{
  "model": "image captioner",
  "dataset": "rendered rooms with furniture",
  "train_examples": 72500,
  "image_size": 48,
  "crop_scale_min": 1,
  "horizontal_flip": false,
  "rotation_deg": 10,
  "color_jitter": 0.2,
  "tokenizer": "word",
  "vocab_size": 42,
  "encoder_arch": "inception",
  "encoder_norm": "batchnorm",
  "encoder_activation": "relu",
  "encoder_depths": [3, 6, 6],
  "encoder_kernel_size": 3,
  "encoder_stem": "deep",
  "encoder_widths": [96, 144, 208],
  "fusion": "cross_attention",
  "decoder_width": 384,
  "decoder_layers": 6,
  "decoder_norm": "layernorm",
  "decoder_norm_position": "pre",
  "decoder_activation": "quick_gelu",
  "decoder_mlp_ratio": 3,
  "decoder_head_dim": 32,
  "decoder_fused_qkv": true,
  "decoder_bias": "all",
  "decoder_qk_norm": false,
  "decoder_layer_scale_init": 0.1,
  "decoder_parallel_block": false,
  "decoder_inner_norm": false,
  "decoder_drop_path": 0.1,
  "decoder_positions": "learned",
  "decoder_cross_attention_every": 1,
  "decoder_tie_embeddings": true,
  "init": "trunc_normal_002",
  "residual_init": "scaled_by_depth",
  "optimizer": "soap",
  "beta2": 0.99,
  "learning_rate": 0.0023,
  "beta1": 0.95,
  "shampoo_beta": 0.99,
  "eps": 1e-08,
  "precondition_frequency": 25,
  "max_precond_dim": 1536,
  "one_sided": false,
  "adamw_lr_other_params": 0.0019,
  "max_grad_norm": 0.5,
  "ema_decay": 0.995,
  "max_steps": 9600,
  "batch_size": 256,
  "epochs": 33.9,
  "lr_schedule": "cosine",
  "final_lr_fraction": 0.1,
  "warmup_steps": 960,
  "weight_decay": 0.1,
  "adamw_weight_decay_other_params": 0.01
}
Rows from block 3 of the text decoder, named by matrix and row number. Rows with one number belong to one attention dimension. Each number is 128 + 32 x the weight over its row's rms, rounded and kept within 0 to 255. All counts start at 0. Numbers have three digits each. After the name is the row's rms in percent of the matrix's.
# v: attention query, key and value (stacked) (decoder.blocks.3.attn.qkv.weight, 1152x384, the v third), inputs 154-230
# proj: attention output (decoder.blocks.3.attn.proj.weight, 384x384, transposed), outputs 154-230
v.310 101:156176101121117076204127123125123081114153112105084075148123107141130146135124137103142116109129188109186186173121090113176143185126165133143152115080138157144114150152169180138138116126125139122082114067154105117216078139166105120
proj.310 101:066152117135088130059178141134193144164157122145178106122092164204092142156130126139121140168104129083047092144136162146110070086113102091157126113164106147127114124085052181124134124112091170145169091089158131105106135147130149109
v.311 099:139163133128099165127106111088111163117153162089113138100053143144149134116160169100137099136149148192155080102121157135175127158136158055145086106146155108171156116153124145103105146089149097096124117179082080131066095140116113185
proj.311 097:137137091111100071141133141118105107178182126113112111163146083106104128153135116115123091122165121126111121098081162121106145134206168136113147120102126124126048170149131155110060135176095127129138094054153164142095102138190138077
v.312 100:130136103088204114169140144104107188133170131150114141104046086086148160108174189178165136123145100094126133084147087166090121132120166146089128103181148170160104123102106115129120129142115144078069138133151169193087118155107085141
proj.312 095:110172103130097162178128134118105128142139121167132134024178100070115199161116141147059165143153114131129137143115118111093140092062085142065137091120078129084203157172108126160108126171149173105151149126108139132216152147099172135
v.313 098:111170180148121169141161117038163091133132197104113128130160111060085136097126172128131131136142102178104100205148142095171128137156079147065085152186133166110125171133120120095107124185132111131076116131134117180087098093154100121
proj.313 094:163086164071163095118180106163148075160067105160129193172068147129128133107155119152081151115187107077122128126137126129203120069063158127097126112083077095102118164139119099146071163136131178136125133132140127128120195108117178093
v.314 094:130118090149147090157133162117027166120087152153121150148086165093115112151159170153139165131128168116087143134143104071119129156121132149080119127098190169149118122125140147154168203147124128145183092099135125110116076130110154136
proj.314 093:092145143091122168165075146138150114216116144159084128090227205155099109170126179154154117164110125171157093105120156158126141096085126147142121076140132134090134160087154115162178157130119124128097144173109134134219148101071098122
v.315 091:146095182085131081178095169165212153113109183117123163170135122058146135117130166141067167202054129100105097156121123117174115125166160083119142135091145088131152137124122066169133138135167194148137148134063153114113146142064141149
proj.315 093:110157109140166129094106122123108078086114095092161109133130153086110075110130130130113075118152175165131127107115062164132122160118107038154127139126140124083078110108145126085201120141136113099152098100090137137145185207077122079
v.316 103:142145163111181128048162160155114114078138164121127138159171121143127082033113130118138093183115115105039117124128142099107088188120132155136126218144085198168113117180083118085101189120155159168106138162112113187147158091136037139
proj.316 098:144129074157130146111061133140128140106113078150158176097061095156075168124122101173158147105147136128148209122082095091159124102081180104159194125163069140107102137132134165137140122125150093128100134115126174139140126158148195160
v.317 105:160141145138111120121171105059135132095050095138127179150128153134115061144185177165151146160074108124191193150112152123130144117175103115153175118115100166148117142138101134053142131112140126081136134119117099087125119103204136158
proj.317 104:150156085187105131120144147065108122155126148078139129053118087088154133143139097106146099082100151086086055148144115115177124074151106105107150074134107118199176165079121131125159121102129111140112118121087120152115139162127118138
v.318 093:108166129100140071097142083106118117182096189139140070049121096113127074136123171127114152110109184145108117122136119078112120138186125119113109130068129115129114106139114118083150136137075151169157148177109172176199148085136128118
proj.318 092:090116102144153135089126086111128149128108147147095139136142170161099180118125193113111058138124109105154102181181169140061115108131143087147105153119114129130157128088092151143127103070157094158113114130159111062101109138117088127
v.319 099:087170112134095121173141073110118187086104179122126098171149192108114111117073111105139165128163112156152129131156154125158077175131159135156193149132145143143152098122072143086124123150092138111064189122160132170107175111149101204
proj.319 098:123131175158107096058143140079143120134077110094093104116132119140141101155155195121143149160177145138166094108098076128091172112138082104115058096109137172140142144182175054134083165101121108185151103135125119068143120111162127101
v.320 101:100102090107058126144118135178173128122088154068101156090162134190137168109161154096117114130165127099121083137132112086156116141134120167161179142133124128132147169148146189155094064107123126159123132096084147107129133116133132156
proj.320 106:123121125218164145168139118073071167140113066160120111129178158100118071120167124134139137076058156217161097126081103104131129133136140112143153090136159131105133076072089092162151105149117176131134101100158164182133148172126143136
v.321 090:149120095127103123168089144126150058065158119085138175096146117122102125159161194085135142150119094110166133163164098151164118117168076188150138138118127097089101093170187133079112068142139179105127104111170108097115153139110162150
proj.321 090:087147147140090102156087119162096183140093104083166151140115123088128107140103120138191158086189142171119136098048141108070202126126174105148166116127059101098175190108117124115169157082088141123118141157123141175109111104110107126
v.322 109:117071126089080098140144203095177174166093159100092116176078117153155112062156134174137158126135144143158163085117101144189094135169120102129118074117143130111134130105164123112138174130151121107106155131123129146089125172142136163
proj.322 105:170185174179104074159096128152093157085128092075075139096135135109086187129086158109135127101187136098162123180144133127124145142119085211127127181140096083134135127107135127143069085111139146157103121151119141089159117091133151097
v.323 100:141118076102143097200133088139123150082168185133149097127156147112122123169082136115105080125151164159148074109090104092133102184164095138152118071112152102130133127152079091115140146119149125187077079137125079191149120154132145132
proj.323 103:162087126104155150114112163156129100122163155145151120156162128103159055093132142111141117088174202124139120138121199144149186076124094124119185089062107119179147109147110153126108164086101141049090130158106095098077115141136110108